From a checkpoint of a small sound classifier: batches of 128.
Rows from block 2 of a small sound classifier, named by matrix and row number. Rows with one number belong to one neuron. Each number is 128 + 24 x the weight over its row's rms, rounded and kept within 0 to 255. All counts start at 0. Numbers have three digits each.
After each neuron's rows are labels from the 100 clips, of 14976, where the neuron reaches its largest size: "strongest on" is what is common among them. Only what is clearly more common there than usual is listed. The data: single English command words and digits, spoken by a formant synthesiser in many voices.
# gate: first MLP gate (model.blocks.2.ff1.gate.weight, 480x160), inputs 80-159
# fc1: first MLP up (model.blocks.2.ff1.fc1.weight, 480x160), inputs 80-159
# fc2: first MLP down (model.blocks.2.ff1.fc2.weight, 160x480, transposed), outputs 80-159

gate.69:089084197121164142110142143148127131145142135130115127089126113117095140163135077114131155143105165138155142094108118108126099150121134068140110127130117154120131115127128170115137088089149133138101104104119141154127098107142149115146140120
fc1.69:150142121137101148148132143075107101163122142137124172163113140148136159100126110136112133128111144151117094114143127125096122097156155105109111124192107131149101128149142157159085148144155093133093138134087117066134107078094139153140085116
fc2.69:152124083105113107112144121083118124138113119124089143109059130105129082141159135130126167131109107121105152106148119115175142134191114185109164143138114115157109170121152104124106151130120132133148160179112120099118157128099151185103117085
strongest on: /ʊ/; /ʃ/; /p/; word: push

gate.348:137115108125102170135133141161132117148106145122156169098079120120097119154142134137172146130144115109112133108107132151155117110182107127087165158174100143115151137132163134111173104147107145126114121134122143103103118116125059126132091128
fc1.348:121112122155162118153113110122129170128130122130137120128121165109138113110123126125098106119103159127103101114139134123120082133111105118150130168158103121124140063134108159138166087177093160140124200197101102132174108135118124150158111106
fc2.348:150140110098163141123143128107096165177125179106118131144132189141121140120125099102115122141145183120134125106128155140139118134127099113166124131135139102099138150106130165122097122124177140105156114138149102090106115114110140118116118092
strongest on: /k/; /s/; /ɹ/; /æ/

gate.345:147125176128137133183140134107138129154118136151145143120138088130124101136132111094146147149088106162132080157119118118163093146144119133122117125133115134145141137105116124131095144135115134129110082093128102089103109136126183100143109103
fc1.345:087179106121092138129118118128155104126159119130104120169087154121121121124159143139140133146186095120149153103093150122125155079127134131140140131130147116125143142141142100139144118131127104111141137127145138127163125144108112157092158178
fc2.345:104142101148108144142105148121165095112124134125148123127110129120097138104148136127075142114171143074139147087113142092095176116127118123118146113130134144122139159119134116171143116134158161115126188121122115130143122178139102154144120160
strongest on: /u/; /t/; word: two

gate.283:140074145125164124110106151160128137107137163135142110098154129136134101152105144099154156110126154129154156105091131120143135152097152120152131144059183120135163129107101116099150104125124129138139105108156159201091118134118093105123165163
fc1.283:145155080131126117146087094098117151128149123090134143157145108128101144112088151121140090121128084137113127146128166155115161110135100164138140145132093154114112141121182119152086138160117113112133142161122145122117134154146128175140110147
fc2.283:157116083091070111163156075101109118113114115143100136116091111125147080143152119115136152132138099153121133139160104087143138161152100159086156154131132132126087176136162110112114135112102108126164162138109105089117180132121169157107135110
strongest on: /ʊ/; /ʃ/; word: push; /dʒ/

gate.420:186146098122085113194126140127144098088102118118111103127126065104169122121114145117117128107125106147117157137082110117137138103167107097080137113098156102120117172100140130145113156128119112105103135111154159098092124141156147131154131129
fc1.420:129128130134159151088124143128118161153133122164153172164146157148141123173131124133136150151118142111100099158173163138128089148110152176164119158107147110148121131118128103156145123098099150147171147109113103149150118113104105097099133102
fc2.420:111135118138145134089168125134136133120145129145146132119161121128147185097125115145108165142162137130104124122103137161170133128098131171145112137158160124123129143101112134134155111119109118149132140148164173155136136151122112076133159132
strongest on: /t/; /ɹ/; /i/; /ɪ/

gate.275:111170109091099139149108146142152164138145114114138177076133142119056100118182135105115109130126144086182098097126159130133137173132111114138152118154126148150170151113115130126140083172137140122129098114120151117134096152097161145139114181
fc1.275:160133125153143134161115131130154124116094081139119135124100133109117149105119172150127141141106097137135112130121136135145133110172081147114121122124088117109123102176108116141138157152122100142093130124072108101139116128167126124138077149
fc2.275:128124107153106119154126148104124147146158132096126153182100148116165088090112120132129198121094108112106148146141136078120150097143099133131103127116159114136136151079123101163121155121191150098119154129145128118148106120112137131121133129
strongest on: /t/; /p/; /ɹ/; /eɪ/

gate.350:143124167088137138125141133141129198108044105118122118170132139134120114123069088117145113146143120127145098125138113121159135153123140123152125100142110156142096079129124105112080144131129132127162154075097103095103142139130142140121125105
fc1.350:136125081126139136127111141122131130128080107158132078123127112151139107173119131091104129150133174130145129117189108129140092133141162098157133115126127108213129130123099127086148142165146155095154114126098121173155137127093118113141154101
fc2.350:181100136148130104140144131103125139123110102182130140099132078162139156125106149149111117130102107105127097146114100127163080174110125101176159114155122128135097097110128172155133143138105095153150122128162085096134150142135135143186105140
strongest on: voice: child-like voice; /p/

gate.135:122106157121115121143113124126165099129109141110119138159151134057106081105106127098127112155142099128089153064135109108134111104107118138138152102119066161115103125092127110119096116126139171104121165173094084119116103156157145117127153114
fc1.135:147141142113134150154146105105161129127171117121127130097112132131118153183129121158116148132114149158156078193143119118087155158125135124152116161122162121107115141091137166116143147149142132147143157114140110132114125125148135147166145133
fc2.135:104156150124111129152109151165080132110107140152131152129118121124125129143133119114121162149121152113171125136156104117094155121120094076135036108185133131134116153156115128169135093172154143100112136095137123116153104105150120118116131127
strongest on: /ɔ/; mains hum; /z/; /p/

gate.240:076118134121129164112135163090126160147181133134152161112112089107113126093103164107112095150142107109128105075123127124121152132152151132169116120137135151133190167111104129098150107175115149126120122151141116138163093122070100141140131130
fc1.240:118121148118104135105147139164126093125136158164128153160156135147110059108110130114136099145147105094105161115098168135129097074136120113124124166149173102126095120139089153123203108118130124114132160139143117126106126138107122105155159135
fc2.240:134153140148094114162148128087162078108082107162147115122151120115128104104145145132160060127130135152135135118098172172119202144093139146098138082104142145137145126123081127145113121112151097178112158070108112101092116145124098135135134148
strongest on: /t/; /ɹ/; /i/; /ɪ/

gate.395:090093129099106165141120119129156120163112109131095148121097121171121140137133104119104110092145164111181098108114179117119125195114131131152131148127160138164128139105108120129107097166106154113150143144153169177134099125070109140136142143
fc1.395:161115134130142143151128079124138170102124135113102121200098122144160145119103137116153117130120128101132136111147153094137146115161080146117112160101129098138141141152130124146138135158101113104148168143118160127134096134153106151122151136
fc2.395:139142144146087118186128057113163122106147070099141115153124178145120077113085113185166132112165116117117135096094149132149133129127078106140116127112125146112110095094156113138135095101190119126148146128089115124096098135112128113142151107
strongest on: /s/; /k/; /æ/; /ə/

gate.372:168127100140151131120120159181110156120115150086127117143142078135132140131162116107080120147122178136118133094141099152142114097146104134123117130136119142132098127115121144155120108138157136125096125094126169128103083113120099103129128101
fc1.372:135131147143166147148107132130108115131129134098113168162096083131129116098128121149147135106084135112123151086163089120139120132157084133128141185141093135094156146113100090131138112159156130141126141127126143093126109137091112140163081118
fc2.372:124163067098065131091150089150117162146112125114149111083133119113108127159102114144104091158149126121131140102108130121134112162152138102102102127161095159123144096113123158063112121155114120160117092139126129152139110107119136167142145116
strongest on: /ɔ/; /f/; /ɹ/; word: four

gate.232:143126148089138127163123134126124150157127108109133114117144121163125112119090132058154114092081128137117105163097171132173134138147129118085128155167148136129128192108132150131103122100146123120093105108126123073137135111106149127154132089
fc1.232:135090117115109106126119139144105125087169151135114151175105149132125164133096120162129108133153131125116157083133134142113151123140120131115111154094114083126133157136109154148150114142088130124127186152124111127116110155091070123141159177
fc2.232:114153094136124131111129155153188094120121124128065107088142094145146175129171126149105128145143162129121145110085144134099160140094122131146157143072148109131115146105133125132135153130127156162149145120171119174136107132114127143091102152
strongest on: /u/; /t/; word: two

gate.263:141113123115092171147130093139098140093143118160153152149085132147153102129139175116134181122110109097132165129150136092150124148119091130110114149160155126131110175128159113098180116096106114139104161111148131114138132152117134112088139143
fc1.263:093144147150101144181155115105142076133068106128141138099108168128138074133150142135155122141139110127126120139155141111103121126130090126060118163133111122112123128131136109118125160135092115093086126136109092093141149156134158117106090130
fc2.263:121135106114129127090140120139109139139116156149140138161173129156124149126111174126128124093093150138122144121159145102163138135144108125109119119144123162151135137144077143133096132123098161098097073093149121095131110080147149132126118118
strongest on: /u/; /j/; /m/; word: music

gate.187:136135088096099151108079110085103118136182176098150111125125127106066139114172126079123117130155150140158144149115127128150132141150115144088152139116105138141174136118159162129110102156129120083078122160164128131130121117159149132120145136
fc1.187:141174096122087164117115103105127147098167164113153115136141098112125135163142131141121125148128180139144127131123121150177116120137126149120147102114115132127155124130149177119139111160099122088131088071189154142077098110130129160130139125
fc2.187:158134146130156123098137144092152084101103105116135114134124134129089125116104129130127165072098123156112135080129147147092134122136111130122141133130151091106149113135140150145108130108177130159116151182115101141097107185143109125152111116
strongest on: voice: child-like voice; /ɑ/; word: on

gate.38:094165127138147097106113133135147137148164128143118138079085158102129130081111121119112176112085116106140085119121094136122147147129109147148150141113097139129173098125142158141136127162109114148146115103170128096135130088137132089133087133
fc1.38:087130114160136148150109110095136146104101116120141133117092085127132168139174112105116117139151096119145175103134117137125137150142153090076108154139123100120116206143151106132108121096116117106158102133103124121172122159130127158176113181
fc2.38:142133116144086115125133123093110115144154096106114144140141102125144107201150106126132146135096109132115139158139122135131129164133121123181140121104145130124116094115148122130108121119139144153149114159119130086114109125116120134123148173
strongest on: /t/; /ɹ/; /aɪ/; /ɑ/

gate.212:112070157126100134154134094100072132140124119148117131141164132162131123106096121114152148077087110100112129123121169085127115137120124128186150110139135121148150131128143144137097144081143118135109106115091137067088113131087158115087124148
fc1.212:149124128123112137129129107111128163100105146151156170160166110129164195149152160122089141164150127105107108110116095173087101142129145113144099184135091113165101157121100132121138098156110122115152106129140137158166096113106059132145172151
fc2.212:167151091146152114124124095129086156169165155110168119120091145108166120107114135130141084109103172122127157150150120147100136078106151146158113087117122127113141126146150102164130142108147140135104151156127135160110124177139126141163100074
strongest on: voice: child-like voice; /t/; /aɪ/; /m/

gate.214:104126058093135134151068080116157159178151125114104148072131131106135161125119114122081118113116165163135092139154148097134121125113140148110141162097137144125129143105100123145070147185146150130136173183107120139140096130147152157171124120
fc1.214:120112149126140153130136097117139105092168098141164140169124173102159099132143140134107112137141119108160102162097148155112142166085146129171109131133144123099162095107119154088139136154143131125134139153125121119129133172120123152153179153
fc2.214:147137122148149095170124125149097119103119150151107119142127105131150091139172123087137122148130091144145152165154110145102134123118117097139073091122133126133139133153131088146141144111148096119105131151148111144138163171177180164141136117
strongest on: /f/; mains hum; /v/; /ɔ/

gate.0:152104116129126095140127104157115145168159139127099155156095120106168100158098104138163155165136136120167119117129141148102131128146144157140139143088110104121130145059145172128138138112126116109153113123136133152130093156075097160104125109
fc1.0:144103106126112113116144099113146144139112116127088170107105117144147145096114184127131115122089121097137147090165148123124170112116123126122106167129174108121169143117086111132121147140139114124160150111107174118116084132100134158143167135
fc2.0:144147125142092152148125131122139172146096096132137108130107113148165086131169083196117111108121130100108155126090134151148107153159141120074091106142153158138077087100123110119128128083148120123153093143113129127128110115097132121127124107
strongest on: /s/; /ə/; /k/; /æ/

gate.293:174114093114150136131137106158083173159141152127104108157144109124156114115065143125142085134148153118155102122107143091136140115145098141125152139120147148163149114129131188131159157084115116132105118151142153155086109123112166165136159100
fc1.293:095117130084102137113166123122131156116198083138085182167133141138147120096134151166133130156135161107148127107141145129119135118112134124137116141166127109083116152142146153089178138131153106126173173120075130119150138105095080141140153128
fc2.293:135140156135149113148126135161119149166099139126126147062154127137132133108151117113124102111135143106120162129094127127116080155113159119145121133091110160124122087079089159135149140107114174150092130131116142158114105107124180091145100122
strongest on: /n/; /aʊ/; /d/; /aɪ/

gate.92:123140108121107144127142151123150158133120108148146152097114118140120121170127122136117156194152118108157108148113113128166123153125125168171099160123139130115119148083120135147147112136076142145130111130139148133140142154120097133120113170
fc1.92:123112148119142083098171143130125143122147077132095138095116141167174116107084143144132140124121129118126104149128161131103158143096114104091111164164138114135130120139053127065150112140133108180127123152100165132143184109114102120131126132
fc2.92:109127134096108129126169121118162162167096108145080098108111103164161107124147107154144086147102139148153135174113164117112106128130146134142103151143147123146077099112127139117130154103123129133146092114094141144146128103100149170102142132
strongest on: /n/; word: cancel; /aʊ/; word: louder

gate.221:142147150098108162147137090106113135146134107106154170136139121141122141066166128111089078156160167095164110088137170111099093141136123112137140129176114116095149156145156143107124123144143134129080146074106130129141091142108125120101122135
fc1.221:105125103133098159112118118143127083165104104130143126149149112113134116129203109132126168099147147124118161107119119164129169082148121100139105106130106163080120114127126156172131097147166111089148122106158128155128113169130120122126138156
fc2.221:114149138136111110153094104127119136140108135148112156143131135103128146139112126159160059106085109124153146152102148136128147142160154125107134108083147143146141125143129111132104167103116126144096128117105160077159176100139124142080139094
strongest on: voice: child-like voice; /m/; /ɪ/

gate.364:141135081106116134090109103090147116143087169112126117107126085110145106158134140135140086099136108095137101140136115115129108132154155087133142197114155142159109158131138125147146104124119111161109088129167122144063110097126139128148088151
fc1.364:109156120125157127121158087130114118122137135130118138151076120136112105155142122130130138120084086094129125138079179127090089109128115150102143128166167166122084119137160087173128124076136120161141087154104159089154114088125118102073157101
fc2.364:155168124142127128155130116111087140083146118141088082139114118159112161125153150124137134172149070139136129133126152131139122084120132096100106178129161111125129136169159076165105155100163128081149099111085159125138082157150145157140102099
strongest on: /k/; voice: child-like voice; /l/; /ɔ/

gate.198:132122135120122116118118142142143178134174143153069154129123112089117122154120121108111138150116143095145154099113134123094142089132159103133131137090135119165150158123139130110167062116153123129115107128148138183110058096125101131176125096
fc1.198:119135126165111156109142122120124120101130075142144145063102073133123139121168143157115136090115114123166154109143093116099121137161111122123132108126127151162157112126113112142177140151113130140109100102133131134118115113145123133169080173
fc2.198:134120118111156170114119141123099133134118119118140131108152124127133110143135142163099154162136137087136126125102143140155095101133114164137098085145138146107149142162132118134117135165103137133113127128169162135103092144133112112109151164
strongest on: /s/; /ɛ/; /j/; word: yes

gate.159:107125154086102185153154101157179138133114114124158171137084144123145091095127128132118083138166135075181084094114162126118139139147116111157128139134143109103127169095129152097149136131130113102130144121149137150123123175127134108165125156
fc1.159:110165119099145136112104162084158178114189130135103130155127149094130172109115141137095178144108153161119098147109144130134133139147130135183122149068131088131145152113108133148126114159168139119138117123144103098107096146103097172155173149
fc2.159:135153124145142121123117145146103119134130117125121111147130160126156140083132129117099092154172140133115137091140121155085139095135143085126132126092132103116113124127155136083153161145117081152148124156124168148135127134122100140158122147
strongest on: /ʌ/; word: up

gate.153:093135147138110135123128115134158119144100144106127136111094158100126139090130113124133145153129104108174090120165130103101115167124111131137111070143086122162140132104082115148116104167089155125095101072095123083187117150113147129118109099
fc1.153:166172124098128084175106138123158106155129118122164142089095133121138123088113107134115156146160118148178103104098098166111177109116131147089152100090099119102111114135111101152131125142159110121117113097148131138131119168141131121105065163
fc2.153:120139121121127159132106155124122169159109125123083106157132115156101149140119122155090101132130150136129125116081125116159111114154181114147074110165144133128124131118137105138130147176130113090079081114123104150084128097109104176119123138
strongest on: /k/; voice: child-like voice; /æ/; /b/

gate.127:119122152121162119105110109190153123095130140115135099070121133077102118109121148087106116149144144109153135091102113109160107131110140139134167135103121145123143113093106121101150112105154131129104095108153161162138125138144146113144140176
fc1.127:124123207098154137127168139168162115100137114145115107118153151132153137161115124132107154138121152115146094154126124118098091153125122080157096146103157121112120090084113156110138110103156154159138128108127136168124111130135147119130129118
fc2.127:109127156159130142114131165173119120123144125140172152105147115137119159138138137110128139163166150119154129107088137136084131130109142041162067120135137145138145117143107116142147112140133136128130085100154143144155115076152117077157143150
strongest on: /tʃ/; /dʒ/; /eɪ/; word: change

gate.181:103135130076135153155095132113091161112136127105104140164131152129132124141124124105138133098089172163145105105130122108140121109155121130150163149132100114111169142115116170129122077172094165144123120154092128112111108109138078149140125137
fc1.181:174180114085105108152144151159112113119101146147127124110148131098133093122132122095143117109163087135098157183166138171085107137111108138143132133118114144116117146078145187107134111123135127152147134127145124158129156180136127088124113125
fc2.181:148119102117128130145132155103120113154109129122106087070121097111121159144111104085134143148100154181086129122141105157110105143157116095091192157156113119142096134123126157164130126134138110182125132136125099107134178122135147141146145101
strongest on: /ɹ/; /i/; /θ/; word: three

gate.150:107126114163140124157144101122109157115163125135139113125089157124133131083155125116132108080085135166137156162142147121140150107122128113097137144098099127102117145162173084147134132112100127075118135100158181150115097056142143121101106124
fc1.150:141118145099115148120138102162112159141133132174157159139113161132110156124134173119147127148132115083135107133112137136123095148104146127133133131191138144093125125126159146131114156120104120152092117133090090108091123136102156147156161102
fc2.150:174101128145152099133116180087136133104122147132114134161155088147147180175109121106151135105082128145117092090144102157139128136159147107108153090139127123115150091141114110082103115156144169076098051134145094100102108129133102127138081125
strongest on: /ɹ/; /ɔ/; /f/; word: four

gate.386:098102146140159152128119136169147129115119115188124107101059126129137151171165117110101122123136103127186120138079118117127121133105143083184132094145152150146120110134147090113147142125156135096117097113142125168123113100124131144092143159
fc1.386:171145162130107111124140147115116116176089091074080115168150094124125099091091089147129126156119159144134104150122142131143147129166142112086129119118112104128104144107119119123175107140129087133078108111123121109110097128146162122130101104
fc2.386:146134135134108144122165106102098097135147095136156106140112107125102098111159103129127145142109143144138131178171128113132165139085099163163111103164162134136085136121129144143133110114114165094088152132141132114145113115093136153135146096
strongest on: /tʃ/; /dʒ/; /eɪ/; /n/

gate.65:134123100134195083149121112139096186146133157112120145081161076156153138165132148128101109152104111097124157121109149126146124153137122147153123142147127166153117152099157186116150085106107156217141109157127152133108122136123149151144130111
fc1.65:095111114110126132141121132097121123119109115103102131139164118129159143147102103145167153122090089160133149115134107116139104120131127126152136150136112157094104142122146125094153138085139167139137116120105158108071143125166145142123115144
fc2.65:111086098109109178057151173144135096100148113132126112127154137159131138084151138135155143175134117106117152137101119159144028105102143149113105133108134098160127123106125144150138151157139166123145138114129077137116109112121160172182141148
strongest on: /u/; rumble; /m/; /f/

gate.71:106078135135135135123126183142122117141151130125144165159084107123128154094104118111118127108083166141152094130137109124139156120158127153096128112121124135114162167111105145092153125148120148124068134121188179154139109135109133154094097141
fc1.71:128123116142119120141119171135142160092111156156149101164098161157132121129130180118163133110153126184147112117093122136146138115117122140113121152122118073113161122114152122120136094165140098124073107152148137135056129127165127148124144155
fc2.71:071136134119169115098129139142131078123125091122151170114159086105096107141141135111141153103125088154145119115182106102114116127116073157158119107123121168113135113112150126141131126121120116149168130120097195068173137112084147094095168118
strongest on: /s/; /k/; /ɹ/

gate.83:138152161131106158163134130131138147124124143119152133134104095147131133090110141139144106152111159107168111129139128072131152092103067143115134119122121133115156159082138091123105127146097130129118117068143159094112096125146173142085122135
fc1.83:086100118151125166137136150129109165122070161164152098121128124141151162072152087120124138134093188091121107127126142102135167123140095167090117105111170144098165132109075095144080124143082177124150107077137162151140071125128121140106142102
fc2.83:101153167116116139133132118080127151115182111108155195129189143128161132180081093113133137087102105114112126138172121114191140142096132153153126115150161151132159158094086088093119131116138128158140113125149178113153149122106127106103136114
strongest on: /l/; /aʊ/; /d/; word: louder

gate.117:150121127094107111134165146153151109131113126139169177121123130123153135127111103148122100094119120139134073150115152117096093161118131111126121131156119089093139143086168182102132151140113150123129160149146068153135114137092126140128136148
fc1.117:123128146070118158121111083113115152131154137126116146136095170136108118138101174151120150176126140127155107153105125108168145109169148138174128104125128139112095145141129138142173136112149103131096173115104129114105171132116122115128143139
fc2.117:126101090162118115147157131119119100129086170128128107106090134123144125155126136102122106123070142158111137105103146120092119131118138102187116128128110120110123106149126140151103123150145161114122180152138094150080067119142116153102116108
strongest on: /l/; /ɝ/; word: lower; word: louder

gate.59:099116118109123109104129128172135116143094094137117111120120145143129107076128150132133123143148135117161110107097157121144170146094151139114126118120107134138124122139120124110127048163118150156157095115133142125120152142132125133134161144
fc1.59:164116141153174133121151110112115176159091094158128143094127133138132161093116119119100164084113148109109150109093166116131154151164111146111125131130164143122112135125170131138123138121130114147130133132155182121124123060112100073110136075
fc2.59:138167125136076083154125126147147111115123127161109183133102167099123096155123109137112179137148148130134133142145126091095100128119091113147073113126175110127141122130069133119139165106178118134102133129138101105119140073159102117101142116
strongest on: /s/; /ɛ/; white noise; pink noise

gate.91:148120152105133097138091130108095143167156117151153110091142114123111091148107144098135095156132141173116073163123112150095147137111111122140158156120066142146142106104105172123147106145135117155107149160116123162114139148055136101156097127
fc1.91:131107140176158115134131148146126134096115127103117095163127142157153145138146177151122143081108101135113168130121127125153119092118157115166098104118119122113140111112118084145138170115156112118132117123077125106137132078165096147108138128
fc2.91:110156132153129125120097114121142170115190101114160157153133144135091104131129119169147152123126115090118116147118161126160120099153135137138073091102154160121150109160122097161131127116139105107129070113148175144147132070096111124110155124
strongest on: /f/; /ɑ/; /oʊ/; word: follow

gate.234:144115138172118108120081143128126117108094134111136136125136094114095082139138134102139134095122104087157140065123131087120128125103158119156153104153145144101144110118156106153091139114137086126122059116092183139127119107101143143121111167
fc1.234:102112093157125143134112103106124114142155169091129139121151165119119163163123114139134105167138159124120148129106091167140123105136197144140139119073128121113126120138108123132139110168140108125109174155119174111117138166161073129116154103
fc2.234:145163162120135135105144153138108122133157122118147156108107164153144153122143129141129168149130104157047147112139082140160123103121132125142155179109099064129112119103118133087140138116134142162109099123112116139115092109137116116110082136
strongest on: voice: child-like voice; /u/; /m/; /aʊ/

gate.332:177154123081118104125108131132171096100115140132115133135087133116127109123089147107121123133135122139107091133154106143101125113103128126114140157110160103121179162108115166088126161125151090081139137087175113123101117089115128100121121138
fc1.332:171121128115134081111116129119135142133127135155105110163136122110128136132066131122124114145090177163128086152146103146100126101117157106166143169103116093145181140131095178101126114162160128109132139107132102152134098110106103138138147135
fc2.332:096141146124130111139127115066152140150129146124099128132140147112135126145091082097154183132117164187103152117143112110110150109121134116151167160125142116146136108110109156116122088110212137107152106134109153116139133092111112096137151096
strongest on: /s/; /ɛ/; /j/; word: yes

gate.309:142144136140106174129148137121146124137117158131136129152088097116143137114131114116125107136140191107094136121138100113115162120161119106097134083132109084157118124147133069122105110132100151138156138106147162100122122080113115152090092086
fc1.309:107142106119157144095108151153160116164101103148065121128152083137112120098113144131123157128132075120128141151108161112132200121176155134082121118082154134177134159153114097159142134137141117142168113107108140094157129140161150116092119123
fc2.309:083141116137137165112127155126121125152116134126113137112093136115154100170166147156130074139111130162152110115104121113120112127133121165167140115091072111109116104150132134139106160156167113110128109097107127135070126136147134133101105142
strongest on: /t/; /s/; /k/; /ɛ/

gate.32:116127147105115142142124132142161120131147122110144119084106070152125146064115116133113134123120139079142119139137133107104164163080138124120094107134112137107150146089134128110121119125134130131160180117186157172129125095122139121139201137
fc1.32:100144149162147112096118140128135122120158168131118132104094157163117112117169115128154097108130148118110126125155106132119142168146150141070122169103124124161173092126132129137122119166096126144170121186125110157133142160111131129122148105
fc2.32:133112121126153125140095095138142076093130122099136122122156121174124118156155120141140173099156154131117101074154128154151095173160141131089122145106144165124138086073068142154105160135137111162186098150134122109086107136143140123136139151
strongest on: /k/; /l/; /ɔ/; word: call

gate.168:088155117162108134146068132128117165130131140121142099120137145086077088125180137106129133141170132130102132108106123119111115138132140134133130120093135134133127093137131090142146078143118165149143125136109120114144098123131100119105124126
fc1.168:120115108117102135097123112093140164145127141163145154130155099122160133194130100107099117163098133100128131137130088111134126110145127146135136123153154161157101143115176147142095103114133115128093075078150129190139146132116115140114137135
fc2.168:144101162096154126176097120125100123112145131112138186123102150145119151104106163094119118115119094162090111130135117146130089148138110121078171170120119103093131132099141143092136164142123119121078119141126102108118143137140122089138064165
strongest on: voice: child-like voice; /ɝ/

gate.400:079143103131067144128140112103143158101132138139126141119119104115135144138148119113127112164096102153123131095117112104130074112117141135158140165153088133113115113135108073146120110154125118102130116117128141128145067139139147143143146196
fc1.400:192139140126137093134144103130116124113125131091142077170151120109103091182117132157112134121111112166099136174112145128097146117102112133153142126132117109178104135118165112111092138112138085086134156116098112124143135115126151140123112100
fc2.400:118124074161150232124129108142124100106123124149145074119083124115103174104155108098097181139149104107157125105116120096113161122145128092166138105157171109127111108125109115158159169149106142134142124145147122169120152145105109137118120138
strongest on: /u/; /ɑ/; /m/; /j/

gate.228:126099142115098154106135152133140072111170154148162125103104107090146109203153139141115155151119132102145149098142108073134103122146093121157156106176167138151131148122112103150118142071124148116085080093138140158165105118120148136126138140
fc1.228:060087096125122117142120147143082114110135123127124115128163170112150130088112132076123131115124154129143159104137105087176124152089134114153131083125123114130146141129113171134123122092153116167107177126096088098101128129145115115140157130
fc2.228:172126145123133095127114166150157198125101085161094131145126124098109083133124144138114097156119132115139118122135145159140104119136129102113121137098154087120122142138166134097164133141057098111148144153117153149132109171121120143109134159
strongest on: /u/; /ɑ/; /m/; /j/

gate.122:166113119134117161135145120136131140117097135154185151125140077115139159138096103135097142151145140106132109077086084133140164145115147118139156111141101128151149145116116124105139120091121118116135086135165169133120098096141119119154116103
fc1.122:154104103107096146110111158093127121089142153126160086151121146112110078154114145105147093161167136154122166128140141099107163123116129125119104140118147076157119126131118156108154099141108097141132136147167104141115096130117164150126170141
fc2.122:123098179133090114132124126105127094113158110121151110148103141104121091117106170158112121142123171109107153102130146106177129097120116117164139110150155093100148167100136085135195132120139080135135149161130151108148189134120080133129144120
strongest on: /k/; /s/; /æ/; /ə/

gate.340:136094115133113131139136117141118162115156131125117119161164087135138139150127112118131130135091121081144162105081101132117131112084149132112173124140139155132157109105127150127124116130116107140108106080171182188081115139168116119114127113
fc1.340:136148151136120116112162125137138122156138165135116101141108115111128082064108123115139146153152143146151120110148127124155166111149091110086120162147148103114110172134133127130144128132118131102204124139113108133209116152072129132157137101
fc2.340:126128139133116109193130129143140099111165121133124155095136104153131079141127131093180130124111105137128139103124137086125168120156115142084127092101150105132144161111129108181152127109155075161104155106154098148099155134138132085133160146
strongest on: /f/; /ɔ/; /d/; /w/

gate.186:128147124098096112137137105161132123114144125170151134120090125118151092107105128122123111134132113153177153119121117127127144123091087125173157084140137159139117158093163139101105152064151094138164124092166144187120110112109165151162155120
fc1.186:115166113093112095162121117143125091105138151144139167107085155109139094166109143105132131097145094134190134133140097128117135137098121128112158126132125148167120178086154163092122156110139109150173135099161120151168113166126133134125067107
fc2.186:164140130093153135087147144126126118127127148125131138148076114102127103112157109181152168138145126132159120118097105137157099184177129114107113109154100136125107140151162149143087158116104118109112155094156110152097170132106129131167129135
strongest on: /k/; voice: child-like voice; /z/; /ɪ/

gate.432:127121134136138135124130138112096168148152125108118105135131093133160157121111120129154069101117124137115116120100103149164129154144138123102094117171107137164140115146107095115167113153105108157094076132094127102088166100116112143106142173
fc1.432:102139108122159096131106117103112116202113150124154121080147144111135154132124147157126132097130141097163099152096131139161184145153149121124102154105107141116111160119119131103114115153157125126140098150132132149123111129115116139110086096
fc2.432:111107086132111169113139121079124111099127142141133108144090169110107134093153163109130150164144139114113106120126151129122163074130086136090143132147128121123129106166117154152097089115154180140132132142096150126153093102122113149172141119
strongest on: /ɔ/; /l/; /k/; word: call

gate.267:224120140157162103138147175161125150110096104113115143117149118140114122141119135105129137111113159139085129143143093105115148136123138100091153157097112088137119162136111132112111133157103155105139167093107125092098101117114117102110083096
fc1.267:079171100066089128116143101113123091103159120115074157141122092121132133143133100127105096143127090137178121140101120132148154120132082126109143136162140178095112141143159141101135117124140105128113095167180117149121130132162187138148151155
fc2.267:143105131111123112174108084117152093118202123053134141099124156111144105139089122160110161159130138113156131125094114118126126124110116170096144153095088128129118166109108142137180127124161103179094089135169107133130142148138112127151148147
strongest on: /l/; /ɝ/; /n/; word: learn